{
  "encoder_arch": "efficientnet",
  "model": "contrastive image-text model",
  "image_size": 64,
  "encoder_stem": "single",
  "encoder_widths": [40, 80, 160],
  "text_encoder_mlp_ratio": 4,
  "text_encoder_head_dim": 32,
  "text_encoder_qk_norm": false,
  "text_encoder_inner_norm": true,
  "beta2": 0.999,
  "warmup_steps": 2160
}
Rows from block 3 of the text encoder, named by matrix and row number. Rows with one number belong to one neuron. Each number is 128 + 24 x the weight over its row's rms, rounded and kept within 0 to 255. All counts start at 0. Numbers have three digits each. After the name is the row's rms in percent of the matrix's.
# gate: MLP gate (text_encoder.blocks.3.mlp.gate.weight, 768x192), inputs 0-191
# fc1: MLP up (text_encoder.blocks.3.mlp.fc1.weight, 768x192), inputs 0-191
# fc2: MLP down (text_encoder.blocks.3.mlp.fc2.weight, 192x768, transposed), outputs 0-191
gate.231 058:167107124168115120097143122122112092093107134174120135138104130156081188129145166158138125143072102090099190145136134144116180107142129156141127109116137151109080164160132136156086138145153172125135123166142127147157151098138143116128122130157137119132130129127111130115161143104129121127117156114100130135136130097128113160146125165141079153129148106090108128167141179115137158094120128149078141100105103136154100073113113110107143076078156128087155079156128149096138098141176134116147136127120121155147111119102123148139156110125110116107097115158128130128120139130114133153
fc1.231 059:119175139107128117127141136088123152145166097074146108137131143109146112152136129138142155096129161151161120109103100165159135086116095107126125103144121127116129092115143127142195111120111100130137148116109114076081109154162176148133105156122062148159181150092118109121138100159143155109158102144168123134099141144103137097165114166163172105164122140156117152108101116121131137169142114156167128126119168137150176139134123162125134149176135172136104165098161121165127125092117091152122166102120144113128123134126123122128125145135148120150124117097151095122131151123133122103
fc2.231 064:105130148072108149117097114137140139124133080123130105098155142135130068131098080135126146111191168128170100121144084111139143144110142107113108117133139121145131095079088148106160130125100093129114113093123141114138102125095102154120138116150134154130131101154147152130106118139171131093179150135139142143158121157112145118125159095127174118155146132149138151070128139126144150146155141113146124138160149131090152157106169125179106136138111163169158181114130121138134155166093115104089126128154142136117116115162128129125059126149119126118161175089119124156137123134163111125
gate.232 066:099114123154118164140135106072160119158143164080161139115118128107164083120116154145117141124128142107154113128144115122150125140138168141093154113141100154157112169101160113134107132132088088138104156154123100104109110124071087119104128157124143095141137117098140158182087164157173079124068108135149159135103169112104157130139134119147135158142130117094129144157139098130148128137143153146146130092130169109119161147185131160126142134149119111113101114107152142154122150114155123138139111132089170141079135127106105114142129139114122113152147104074132141160110117108082105115
fc1.232 072:128183105118131124131140138128096130140121131116119097142148153118099115173138117099141143122106127115123116108101139148111117109112159148123108165134114107105142137102112146139116166111187147168122091145156142125146141137129108106117178126146157077065123133136133081122125077097124120110136152168107105154115118124094134155055082097130086155124112113153124140137137152139150162155145107105076088096143100153135142133175176103126177128130081100097130106120135101136102166136143170076099120118154137154115119137127144126134144137124155141149086166122091122134128107110120108107
fc2.232 079:089151127122127132076134128137148140124133117144111101190141163126094150183126101086149136108114158145160182099105145145122138116100146125165138127125106081102102127162100096123113142130170141135159105122120115099143132123122100166106154121159112131084137143156088116127132123112134141148206151113142101146128075145114103136092081148148106110110119107134126137117125136120091108123119125109132148132159157131119112138114145122180135135169081091130170126099141134143132143150121080071113141188141110127133141135125151164128153145094131123136119139091111152131169100122075125131
gate.233 036:172145109159135146124074114095108120135111195143125138168145116150110119107157151128086170140185127133145080170079088123141105130123083076102098174152152139168135131056170133159118139132122108123094139104130119139157133158153099125105135087119128140152133124158121121104129117131147123167148123085142137128133113120132135128140172120138134092137144136133143047130177133123108129121110142114132122090127135115123123124137131111132118146119169146112155121101142144126163132125145126126142081137093175099106122144121141125162143099115104130140166148138118121108123160168168143147
fc1.233 034:150132141097165123142102118128098101150122113098173097164157087110155154102174146085128125182143151112120104159146086129142112138155080153114140130134134106150127099141142117152152073133151098066101104088135131122130120165148133139119131117125091133147105146157132147047142114130123118125123130125130156131125163122103099107136117132181123137097110076112110102156137119145092139136138142157119142133099158144146141164086109120161137085159115119165117154099160142108127142127121121131153131145161130134128115101092135132123103117142070173137158133148102111173123118141131080143
fc2.233 029:134094133157115142156125100090158098130114112121140142128146130151095154144112123131110156131135172082102095095166116087095079134122122169112162154084165115089129152112108136162150164152162129128116110102163101123141126175147126125122095104130145125106113097128118149085138116099153116151172112142141157096115102128151132160142122173191126121109156117128138128162163153133143113130153105171128078126157125100123151108111093144151134116100100131156136126133141129147124153155131139118179114107113125167157128095101163166131097101112119169144127168095165168130144145129147093109
gate.234 048:134093177130155131124158130160180087136139107133119099111127103122146151120140114111108171102141106147171117130130103114185163124149120119170141114142131110133151151106144110150126101175126156080139092147091164113127153097132124164138150165152101127132145118115100096157084167126103120178125145134140108115092094136199133142123159152115131129142165124084161134145101162105132161124141120133132108112114145132111121089143109165143155094187135113130098098092138146150122128151135104095077131118129141107105113126094147126152123133148108140161157153162135140132082115104140093145
fc1.234 043:099157118119095114120143120135145091112161133205148117147122142159154120121169132127125126147095178063151127112117087147157119099134113150117124120090100155160098131118087154075137164080140112098138123145110141124136165092138116091137125126130132112117108144119109161124136102144089166126123111150136141144105123168089129128134118174145120177095142108153133149120126140107131126169113147114140118114129108160138125145180111135118155074111071133116122122139162145125193133133120175120164120107122155080108156123107143092126108119105116136171129126121129088117096125099133137160
fc2.234 047:091095141118102144111098159131179089124172149200123093117110099137112155107097114135158149128142113108138117122149106136147147099153113114175118145148153139171146131151139137127124105107131139088110075174111129139108122063123119135115130150125119136117153127115071118134115172176078137152149132121148122118091103143128133145144153153086127155127151113137162125132135146116086148158124124108105101108158142163138114089150136171132129096120118125152116084103153130112101128126098135084121099123142146110061125137109110133113090144110117184153083150147128128124095128098115119121
gate.235 116:141127144102087142127131113167139102122117120127124100162134145130138145124142106154136118155143158080159134113158126131150169113136101156126104164128120127130114165107135142118118122120124127095093082141135172094100111151104117134124152103102165140150143140110113080147116109114105143137133118131090163155095126095127157155109157138133112109110179126141153158143087104120133128116122152131131141057141128181155149090123115156101154088139120114141098087158122110080131165100127112120078094091077137102122161116183098127159123098119141117133120098150171103135068133131118108087
fc1.235 108:124163132148175117115078080067107133110114147158133124148084107129127114107168137122113155129097131145128147081126099133157073131166118137150158156162149086138117087118114111090165144149137100135159109117150121148114142140136162157123107110161106147151141078123118111101113115110134095175119157111133077137156131137145133125114131117162152104150084143126071113185143132131110150145111106119163146145163144156124113131128096101123119111097132098153147094116135154084164082096123125099134144101123157122111141163119105117105148161162156162122127128114090118125138135129123151159
fc2.235 136:106111115127140100135136122105124145103121150134152150119124132132125108132134140087114135124141129149112131105135106147106121142134161112129180079144125114130102120140117092101130098103131105166179151144070089136165131085116147132151113127159116110109130160139152162117151162125152112114113173143147102110119157149109119119136118115130159160151133114112128102139159126160137130151133122113132161174104110106135112136155110121155120173092161154111174144110129153123133127175160193121168122155194114126092083178072100126102133194120133106163116120074109157113166145115113124123
gate.236 056:153123134124067116132108126093141119098158154120124136112087102164105118141141135151146079146065162098118120153174126165075164136146136152145147153104134125146133153141102153107072116147143114153122151157133139139131174112124114107118082131089122136085080150128137106102150134116107126106114123151092148124139134128104118136099150136124153191128156094116151165176147100157160101132132099102142137098148098115140132113116104140135119139129119136120123052150164100100156123130110171132141092105127134121128104127133111175108139105095094122159135102121154115120114134129097091100
fc1.236 056:114179119089160131128161119148116175134154142121138117112148195180116129150139112093134119127151153122151167068089144140110091132101136147101105118109131114156117102094095116117131134104107088159135136130139119100091135104134121122145097154141104111138127142163130169131130080168164159111172123146100132150166124157135106133151139166108109109167141146141144133100150072123174115141104120149133170160125130161110158169142172168146160134111120146107115133131144155116183143117177137139127102127118154139130141140139125147158116121153140136104121096091111097128151126112172163125
fc2.236 056:118168108107127127144139106120145101122121083154117129156129151159103092142109099091105111106087162080163129126147139148116125135126142135086116138078091126120094116113085138084147173146108089134167149133112122084136154127146122120132114094149118159129069119113113114102126122152133133114134122136121157137189133136103125124122135152133107107106143107182098161119155080118164116179154151115165154128144158158103165143139125098154148148132129131109121172087185151121172142150125101144125109091144082153129154126166108140116112140093112128114136094098141089112127135123140163147
gate.237 037:131167051118140110146162137095151144132126152142147149108126145158099112146103128130131118174121172127112113125124141118142103104122134134097152184094133155161113139098096153117098093102135117153131158159143144113162191130111082088083102156109132120100076132147123121091134115142089145088111092154132110150114158150116085147124146090114130176181147126152115123144159116154157076156170111110149135144153115174134114121123137118143131143093124123113150116160163141116176157152139134116113107103116108134138104104107132134119129151081125103110126106110164120109127103117117112118
fc1.237 040:124091148188156158109095112137124089131149166117110150096156118117139141087147119169118143108204101157104103138132132071164162121116122061117120107174134139123115142154116163132136143157151141122135096147127130126108129141095151116134174131121142164131147132132118120109132116096141111153107145115160113129063144120135143132122117085133128156121098108135111090144085139139073098136135146111098120154132122136110082140115104130130102139184129149156124118114091149137105129112128119132136138198132127103134086120111136140111123164145172163162156130130123163112117090111092109151
fc2.237 038:137091146134141120091122168130120148143133160122115156093157098091147122101094154147152162126170093168090113128121092098119130161119100111156111124173157149156159142143160111168132060130131170126089127120133110157113097114093105144133172132119140147126175133137129136142095167119124150129108137123140112115074131109163118132105122114121159149128136164140129109118100178148091161089125108145109102122102114115144085109106143157128112115112115145173155120137077129126081123137124125110110139177141154092101124116119121108138146149160110151136101185160110171153131107145143103116
gate.238 086:142139136145130105161102141098158091073137108126113137155135147106152154134080143130096138102084150146115066151091139119124116162104109083123112099186163106115133122150171163151096154144091123133105130141124092157130122177135162109106092120166145146131146121102139095123113099156092166161133117124116106105125126164097161089123167146157154096103121137101144139132139120081138140108134109133146133105127085141087115127100117146104155170135114122127159132133099152121119111144131156122147101118122153108123134128102108134111162127096107102108091139169096153174105140085105111157
fc1.238 079:118134111135129109196081147088153091086104119115121138153160165155146149126139151130079129086087135124129093147085139122128104147101135088097113123152138141095098103148123167141101132137097120162127136164142109146143151156113155113091094137146130162139135104107115092130129090135120154151140125128115103127131120150108146106134141129133150121131142151145127151149131123098131118088135092132172159109160108129081141123128103162098172161124123126113158125168135165105135086132153136111159085125118156111131159115116085157082167104078110122112116154143111152161100145075113111169
fc2.238 073:124081131139134162148126166128111156114142147134127096109170090140161113142134136160120100084163096118135124155161119138139164098152123132084148157147095120143170141106099151102166118137133131135110140095135148166093102104150127134112147156106143168124153070104092174121127120111130110107099168146128125141121115109171121121184149105100146154142099151104124128111149153079106115101139128089120099131118147136140130150108115140122102136158164088118087163141137124123122095124145108162124082078104180163122143108162142109092112132113119102121144155098106157117164143108166156125
gate.239 103:112118097108105161104153094162103139162158191163124133111092127115105094092150089118149123157172110152160163112144116126163114120149146164127144169101094138151180138114102140110152122093166114098125128098138154113144113101159104127139147151113087119119115124140109143116146145131150104131097129133115110155135141111186107104097144113095113176133166106152095090103093106160110107166142161127110104124128146102178145120152138111127099085141142137175109086122115116140162136087115120138141130149131132162134108138141134108168087151161155134137160093114159101116131109143143120132
fc1.239 085:153145109078125140076164116162141169127168157125143147108117128113103114094124136105150114164178112170189137119151125125155149107123130155143137134118107150147138141115120148118134130111157102098126135097121129103133128118151069133145158150141111083104106157155154155120130146119162102118110132139110116134132141133134102128146140120105111154110146097135109098094103107167118134161095186123103089138100151105144161148143149114178088093175148146151131111092133130161158165109117122119129148163151109160111095134126144116163093165157145117128135100071164087100121116172127107130
fc2.239 072:118108142118156132092162152140094146150088089143123142103117117144138117106152119194140082125162112106108136130187100146125137110154122148105121123146100115143089135100104117078166110135169152091133109122122149141107134120158129108144132108080145135118119126148109150101095154130135119074145147126108135126105130073112070156111115094114138115130094121096111152140169158143093056087125116122156103164137121163131091171099105114120076161142118124107109137106134129119116103132115100136095106108114128124112151105106122108128120163137125111102121115135105126102142121124170192143
gate.240 066:148088144151134116085174127136147132118130182169127144121149125121106124135106137133144106182172113153195148119137141096141144135104115124145122113098125130129141158103141135079151143106127087118091123111162115134116107109102112141170128111135126102150120128170120194121118153140124130102127166118137170134132146134162088139133167156117117125143128150081147125127140154183172121102113169153108130157149155137164125139119105186130107083081168148154131138103127119119168131146141125158101109130124105165108117143141141114139080148165125136114125113115134084152144167173164138127
fc1.240 061:127133107120123190115098109092123158157149072128136144142130167144124134086158090148166140124126123095126132129173122131113153112151159164095109154129126132174149131112111164139116115177139180151135118124132158145128131119165131122109185111103138130069114102127100147136146174093140135138124133118144087150129128140119126195130119079144080130123187130152102135115137151110138119161144103095116091087170103147147121117125126142170133132163129096104132091118155105134113110141098122090165135154155126140141112143123149132114136117117117127130149146118125152078153134099086168111
fc2.240 046:154162145116123142135099128169136142163143140113126145144114084120101084084169116142127117160110095094131110147178104160110137096143162160100120144137121138169102138098083105099108086108171177126148131146123145139150168134138158118154177129096129131115136153125135103102149139157104119142084138092103110106122144143122079164099138130162122183134134123139137145135099133145111117169107134100108078099104107123135120110123184112165096135110159155125101109085126121149080120103119124130106111112157145134148095126109090112114152160110100134149095117120142099076139133133111111112
gate.241 049:126163114092141124097101130143142146102100116127139151160156149168120181152149104151118121127159172121117143120138117136152124157081139118155119122151152136142086131185126117084104118106120161137155110118133171155085137149200136111128129090153099125106138117106108153120116135185135154067156103132097127134153127101107142145120155135093104117115116147094128108130121144131160128143123116125117117094158159165149134171118069105148123125165093151153143159103155140068129128111097132168145146114108110096137144146111137124117127143107142125135127122159113118096105173108153138066
fc1.241 044:120114125134129109162139117122113119162125181090105117101137115120132091159184141147132155142130154157109156145138113142120096166111091142100123116137073119100141147161117147124147112149096134125056132175104105092142136102123131102142146139103158122132116193132133122094145098118128116114129174151163119145135126126159108133126075101131144075129114108128092175146118137167130140158139161104109130136111088120124155098125113139128122134075166166124110153110131105173163150171155099079118141121148128140111149133157111119151136103134121120147124142084169157119129110148095159162
fc2.241 051:123142121136110133167129142078132087124130147128141139131102088093147068144119150088132119110104089112127175129081157123094124111162141137069137119125100101087150135109137166140154161126123095166119132160127117119130124111108131124139129135129129128116110125126168129154095105150146056146122126140153147108182116112131104118140062114182138122090141081145126191104111123128121118126128125107136117155146090123126144108150136162140113145105153124090127119106158120147144148108184146099087104104145125145083097149161126123105134114152146124116155104088153140129161141166127127161
gate.242 065:152090118150129117152153167136138084101097144152098148156107138157091164101128161152154117161109119138094157149143142132127149118130129162126135149119119139128141172148125133142083141127165149126143101125139152160152167118145154123131144122115150079117100129128118111109150148071098123141091141101087109117115136112145117171106157109146068182087121117096096130170165182139153092100129105121103107110145089119122082084124085131105133116122136122114137070135075108106137098152167147120132125136112138126144093116102134145144179128123117134122110123169102167126131125112106141149
fc1.242 062:089151151105132137153134147129149119141148183068132087129145142115150108120117106135103138128157158156155096137133122127127081112111143089121131118124126125150113083075188115150195151116097102156152132104120117095108130162155150149091137151123094130149118118137127127131114100172142155129117112121130132144101153167113140104139166113138151126110101139176103134100146092101113151151164093104171132104102144126088154145163124140129109181162086145169105192142131135155133158121071138126117102149116172099117121097129134134144127134142132171140153115125130141139136108122107123118
fc2.242 076:119130158080106144122117101116125138135111086123111091115159146135137079141096098116126155110162177121174100120149091119130134135090143106111095124132130115146121078092100117127172126152094096122120132095119116115128115139079080132140142099138119142136118115150136134120092128137159119107181129125123162125158110148096127095123160130124173112136141144161156165094134140134154146148165119132161128141161140127100159140113175140185111117135111163171174176108128114157124175164104111094099133145173122132142115110159126135139072120157106124120145154101123112144127137156178099124
gate.243 210:111112149156099114134119155113144151141102149163133096125151126145165091159136151126081096098128127093167110190149144175118137137116110080154118106132123127122093055122137144143090102137143126098073110132104100138109096122146124141102125106138140126143149130136109135160110165138088165099147153096117118136112119122118144127109146115135137129109104162101148130123140131128148113091116105139120164089095143158110057144100079128117135167118125108116116148143075146095123110119152099124122105117109180114087173140151142162152159121088112123130135173106135160126156135131095150130
fc1.243 212:116133124115149163094137089137104144152162115125132145113071120125071110103151092150133167169140096160106148093130120076184123128160133161150161162118141130124144204135130126111133112103154102130157116131157144099132128089104140131136123137116097143161106141124127098119162106128143092144128130103162120110098135125131097135132112108088124109163123121134113113162135120147090137131137155139107082160144130084144141116173182108127123102126130143188102070138143089155108184116115142155148152146168116099137094149136129104105100109144147144154124129146145109113107097130136116129
fc2.243 233:126132102100159132122124059148131122125128122093129156112088148145117132112142108130150154160144130153112107070083116103147117186140123144131144120138136134118140163142129125136123127117102122164140129136148142088173165111108117115139096130103109127118089170127160110129145089119158118160150034122130135106121134131111110123139129121122110113159132097156136106124117114145114131154149149122126089140128109094140180139185158098127132115128138141113132072151143119177136181133109151135150153166165092119169086150126119099112099110131138088122124104136140075118075121108136086134
gate.244 309:108112089154105112139148164127139091112131138146153150115116132120097116195098103145138083123133117142150121097102169152132158095126170149142112155107158163143109094133138126143124114139119128186116154074116114107129122115085133104092095127122145085145108143147148112086102114138141108107114133174147110128162094157128113087128116112133117167139143114139168147108169150107142087153156084114107151124134124091148130111182122148132080163142133120118130113097086102200114135131120149127118101109104094174100103113131135155137118124131121087130178114119140143156131159141139125134
fc1.244 330:124155112109115102136143128140120167121131119166080124125141120169137142137123112090133149124174114101089132173105138165119119151149098117118144115138117141149144116193129105143127109092132184133071086156086103103082102145101127105121136140099103114119155162129108168133120112157143105091167142154147137088135105098140150146108143138078107155120119107140139061099138104124124147116105099094109153129101155127123118103143107149121113133136158164094104144097088100121112112149152126156106106142176131109083097131124126154166136121136168142122084150131108147132152103124143164102
fc2.244 264:115134130104148134117160124134114164137114129131088109100140126179153139128144120089123151121160102129076113147130137141130103156161111102121146096144102159155134127169119091128116110094129167127132106135096085139111100131140119088120126136119119133121150150145106197089154132147175090117150158160143123091140115128146147153121156118089155140126106115121105066133146105136121163114114116119113130160103144110106114139123110121125106134123177172121124167115092127120110113176146120188145122155191134113117114135106130157147143096129144151137096184125080138135170099100134192123
gate.245 263:120162083124163128108146165127111107144169145143102094119108112154115137177127083160143122119084131183152141123155102101160131104125099138149094126149121155124139170104141116124130082146110107155167124125148130087115130100145173124117130181138120172142158143149139162119151107175128119144156152112088162133132139135115096118168125108152140102122130104167131091132150123117098153103149100130146114133092112124103159107102138094125136118152129156121134139121128177126156158165098103116142107079113117132102127106139074151104158116109102134109121131186137166120104098092107166131
fc1.245 277:144100179132093122143128097135135153102079125121135152136157136115130122088139157083118152126173130098127136135102166177097117129125157110121143123113120102125117082151104143134133177106156155112090116126122116165152138163123098153137111074129121074127097114110103093137099124094118149109097136141155094136130099126146161143088138150097105151137097159089116161100115126129160111155099145116099157130159137129162100145155124147129124142107122104129131111137116077124108089102143155145101157148147145132150110167135166110150102140145156103140129136075112080132159162169162095135
fc2.245 265:135112182154085136116142081119144143136105116135145167096138141111166137113138152103136146125155121086130137154133164179093146140115156128138125098108119108119130106140119173147124144111142164116104133130144128136153105112135118096129129117113119101155062100064129093171101149135113151076112117121127092139101110109157163137121128167080093142148089161096114158119120126133170109161127135116141161140149128131161083162138120137154094151104107101114119102150131103122099092092138155138117172104151124122158116161121151091155099132138167099137116114089127100135153152156152117166
gate.246 036:143141094138120110110150153136167120155113119105121128142145110104163140147126084102148119125130141137111113127086162126139169108103135134138098093110106140115142130132144145148132076122135147126091105078086125107096129163135100104117128137117197184144162117157114156143150128125148117113160132135151154122134098120160156118101164115143149119129116098148093142083103116137150122097168103141187101126134142100085094114128120168150155114158134173140134171132053100174092144141111104155121079117137116153107168100141125123153135128143104115139120149136151095170115129149138128098
fc1.246 039:113082146106095141121128118161108088136132128096148101124136159138148080128117141153111131120142157095147150140158113116115129124087094133108121108120109136113159119086075157107161113113119122111105156130121138103125127137162113169137119109075097137113127129143115123144084136152126151104167098118104148149089118139102109140116129165157129078161121120173152166143091106141148146127135137126130149104107171184149145149096120110120126161110099138123110140136141087084185151122121109167131155177092175103133126128186158146090121120114122161148132144116184129117144116115110102087
fc2.246 031:169106158159091118145115145155132143106167141134149119163128146095120163117125155172087102126091159130163153134129109113141156111074099128122113133170137118118147162117146161144110130146129107118115143126146157141109130148142099179134140131081098104118105138123163087174122140099106168124068135100095121145085122117136117160147114159146120147111117173106131153128095141085097099119115125141122125122115131164144098133117165119103174125132076129127117094153146131120155134104121149108137117112041128088160133131155140110147137134093143129147122121136163130099073139134139083134
gate.247 051:128115145124098144126142135123111126146145108088143130187134098128117095106077157118158133101107127113135166123138133149113130133129161107134105099098094089119148159101121138110140117130135113192110113121159098129142154144141139145128123121121134090145079159181168121111097165105107144122079076094057150144131114116153091082134101082154168181117114087119128120133107112115143098150141088152123122107111128124124120135155163109113131151163128113155112140107142130123134121138121158147151122128116143147154087120139129136141106132145099128084163097178125138119117119178135062141
fc1.247 046:114092122125150130139111116168106081165110132160115093141124092137161164116123177108127112094074123102107147179138145185125081114143182100130133137133055126115118137121140139096116159111161147097146087158111095163147111145120146117179121129166124107136128153119114138134078190143105133123110109109073104135140124118129108165144135127144158142092123095164110125139068093117128167138127165160135135133105127147125133143080160146111153129119106147109098129076161161125131097110148122160126131128134122129132146109099124112094127154133146138139147121132143138149120106138128116113
fc2.247 064:111124138095140134111127133109114167151135130140105128123129122148132115102105118089177162072123113129089148129157172138131134123158145128144165092088113140160123129143119120077135130076152132133113087161098112123166126092146128157161113128137136083149129170142105122113134155152090105116142103086086110097152124131131130124134148075119140097130113137154128106144106095133147133152105141131147133160115151127102133181105139115163171157106118124153099139119153145055139104105156129159125115156161094119119111181167099135095117152137167182120093119144121117129098084130108125151
gate.248 167:151094171177126133139132160142134155095142157127138125119112133131154152099143105134137099116127132178113111123105124177130120088127135122109125095123146128136159099159122151146180107146129109121147109094130116093141131129175186112164093099088109151144154164152099141141146099111102177155123143107152120108143120155145150124144156159167156089117156140128167094073098123165090118143122127123115117144127170152111130138108116138112128150148130153096099157091114094127145123109084117153144116110109120122144105148152146119097135129113108080155105120120171132071139183148168098120
fc1.248 178:135105154165116146144173156146129157098138153110134135131120133135140141096130100136143104127140151166121117121107101153155117113128150118109131084144114128144156119140104158145192108146133092143143108094122127095118132101172169114145086114084096157144144154147084143142141106108105170148117129107148125127118113138149135132150193150147176092118151139122145101074092115156099111137135130110128127142139175141116126156124115154113113151153128145101086148099119095124161120103070126154149094116115118130134089153144149126098130142111116073158114110113189124087125165154171091117
fc2.248 218:121105136153150108175129147132145180088144160096147113133109138119145163116148098125116081135126149157141102132099137134124119117123120120103124122111140087132158104161136124113160113165171099121152121087129121105132152132165139100161093127099106118155148145137110130145166090088127186132151135103170109093115105152141142124129149146128133116118121156125145130081102088149067083127117110121126128188114144130135129141095111136135116150171114145092108142119136115144150128115125094132131094145131122122128096159142142089103163146061105132157106088127145111046155171136122139127
gate.249 050:128125129122102176078181100128105125166129117147104140077086079119100119102091106139143145156136111087142167129149133130153139124146157158156146106087073143146150097122138134098147134134151108130087125119133127109132137089157128130181147134120130135144105151138148175148123169107136116136108135129109092116128146112148088123141111107159173127107127130124126130106124116153126141146138152092110075146107131132148141091124128099133061097156141102127124138096147133157128128090113144129127118137132130166121149138149136124119102111169072127120175105138182121091161146169173084115
fc1.249 055:141159136152103099185101150119146094107071101091130115145125129103175190148139145092121136088065112117103114151120163122121109137131137159151127135131175117101120108141178101141118143160111161125132084158098120175095173162115134129122098108120139126116145143140145104134143079114132155160119136139112160108147104117067144130119080127157130098116127112143158134149131116130123134128131126165114151091137119103100146091109088133110196145113116140141159113129118131131131120150147129095154137141156128082116153107115126117078161100103103129117121155139112151133132133119094090139
fc2.249 044:089133109130102122172110137101163121121134161130111111150131130146155096163112150075125160125087135128095109130097157110120110125123162120136140143124144147137135103151128094162104122126058090151121108130120122095111147128073122158147131138129102136172129155140130123158115134187087129153126116122149150138177131137148167105104137136104120131144121160137154090119126078122111157142150111169141165090132163102111132143139135131105213117098104128138126124179076126130141091112086135127136129159125167103165131114156093123117139125099126121118114137168135180129139113126086102111
gate.250 039:148115131110134098134138132161141145129108166142132140085147186109167139127162140140169106172140134131141133126139141119153117126150113124125110143068179164131128094114136130080136136130103127128102087120112114166122166148101123107167122092149146128125165127140156157160121140107169124169146166139123174101171147140103087146131140100091127124119113167116115118118112133126178145098124158133087112127163153128143099128105118144137152089134149169095161121098093098121089129131112134136152132118152105133143170127111148129057151171114115125123167171115138096121145180145130152117
fc1.250 036:128114155157115144121132142086131137106127097137147115130147156124141093100118156152119180112146140135129134094146121141123115155171106148134109090113167147122120138111150147113109156176113097138101104090151102110123117123128186118155142096125139106132099154167107140113132114099160166133127138124104094110121130139073105148137078094159113119079165149110135153113123104133130111073115116092154101134189181174100127117140125130189117120150114103118164102112147101120136139121118141100107163137073116138106116125144147169115183106154101145147094122110137122159126141106096106101
fc2.250 029:152117164151103127118118119144085139160103175134121127109120137119094067102145165188109144157104102166130084112132127147079119135187131143146098145078159130130124113131125141120138131110111123150120105124146111110155152147129155179167131129132160131116129167144184104134117113156073142122124129094094149143129176152099128145124148091160112156135106164119145144092114140128159188144140098102110126117131122140107117136129130113118128115103141124114116119140113130118182113122106149103101139109095092104103104183091091113117134166165138104127094138134129123120147190142136130125
gate.251 054:134175104121160084127148162123170128123164140148140124134092126102102142153129090117129103141145150113134110141117103082160121130141157140137099116123154125146058123173155146139056105146148123104149137130114119085165130135111141134140147159127098143168103157155143145146158112135148095161149169113129150093106112119136130103129096122139093078113175060128109069143126129134122127110096139171143151139112130102090152107138095128124140144109156140125158096138102154121152140131137107123166143139164133123166132124129114115096137124119109131090108128141156159156152098122072127169
fc1.251 049:152094141189127151124134099096067082149095155139122154140161151144119145074147131141156154137154124102112118068149113141136127156141117115102121108137115110161105167118111154154161140150137112140138114115141123115120112103121101129149130130091134095076112130137091128093121125114157131123127115142109094144100108091144140147121138154146131151128124118091137142155135121151103116150118111067131142120222113140163102146138139152137111154116125103138173104126148097148152073117138166137138109122114120142147078133134154136196086118124128129114126108124106133132061130118149099118
fc2.251 045:117132147206108094118154122120130140141168123143156143137122135149153097141131127124122151125147152118123122144155123117127150205117140149151156061127163107134142143097133178166148100141173137117148115128131108088149092174146138114141149107113111097136105131174136116133107129133122141091125097117110116139121066117154119135133124131147102106110111136085130118149125120145134116130096113165149187147143133183141083153124107145139126185110130108130161059140134167134154137114156156135140128130114158119132109121109159164172137080132123112146109089106155153142163114151122134131
gate.252 045:149145159150125135143123122119122107080111113133094146101140130135125135129103126115080158161117134126136121140159102141134120158113136120116127118163159147103130128120119144126101150109104098196131111172144098153114119140106178114137095172140077162129141134074135147150119110144137110156103121173106140127114162165115163152138133161167136155163152159137129159136113102065145184130142152118130145096139138099152153123153165104128117173087123127137115149120130113165082133134095165152139128061104143125126144153132105148143116110143125083169105152104145098153108155127119104082
fc1.252 045:109122156155172097166166172116113111120088153096105108123126161120168174124145129119121119125106128134106149115128118108118106125129136107105155093174119091098116124139120095128133078115119157153124131124135136148082178117092158129138125129104125154096139155148104104112103117100127129093111149128112155169132126062106087129099117145118126123132123158094140127138157165140077126101132122169145159175194111108130087153134109140132134147103124140162178124125076116157133116110089136141135058151136095120183120117112125116152102106125126107125153136174114130139129126115121150132
fc2.252 048:135147169106138145141144140150090116112088119101117131184147146122118122060121115102128154123122119151122169117180117118098154101125135126142112156106126122083161157113096113079147162084171165159134133143159146147127141116155148124149147138140122175098148114111116137129157124111109102167069163123130138173117136092163145171112130127143126111137139136148117172121116134118140169113145165130118103107171114134115163146085146138149123152101147119170159140113103112141107134146100181137129123109113099138155142150154146141166143133123177126148093160130135129192107131096147143117
gate.253 041:145148117118129127179080134114146117125132102102115129146138133147173117105154121120128086114120120096138121135098104121101114150134145115088103118143117123109124139171124112134129128159101139166057103128100153122117146130120141109123129128062115163105136139153110139084114121093121143115155129139112119136163128104134120116107135127080131128124136112145154142130149122095109077119127101111163146090165139153156113141129129119098141157126177128099165077167109141130145088150088146062121123156142133081184120088143091116165101098117164116132123127149089182156111092107150098152
fc1.253 042:092118103106164095064115106114073153134142102165122114111155115166133128148134136117185069127196117116168159086118088133159135141149190140092099115128077144136121174176105167082126102143128133148149128137167157149098121119122154118136138138108161136128125132129104171126139141121175099103140118109141143140127145113117141173110133115091112093105118110120112136142131163138101147146100143129106131126113155162114072145151100100155105121158143141126092125155127143144132152125122139132125096139129104153129121130143145101156098134116129135089133121127121098075147117114106142141
fc2.253 034:070113099154110111151158146101118106113121128099118104086097134109160151127155158092119098068121090123139118122052158120139116133091178121106100127138136131138104071182123148105148098162077123116127124124139147129132114097105115154096112108140091117147122152152101133134107135163135155107121138117140163127176166094137160145128104142096092100110131140133120147146128145132118129147130103133143164155132124134127078181150108132095123105105086140069124082170152116129134134108103124107156134135135112100146124135118114082145118156108136153119174124152132115110143112127125152155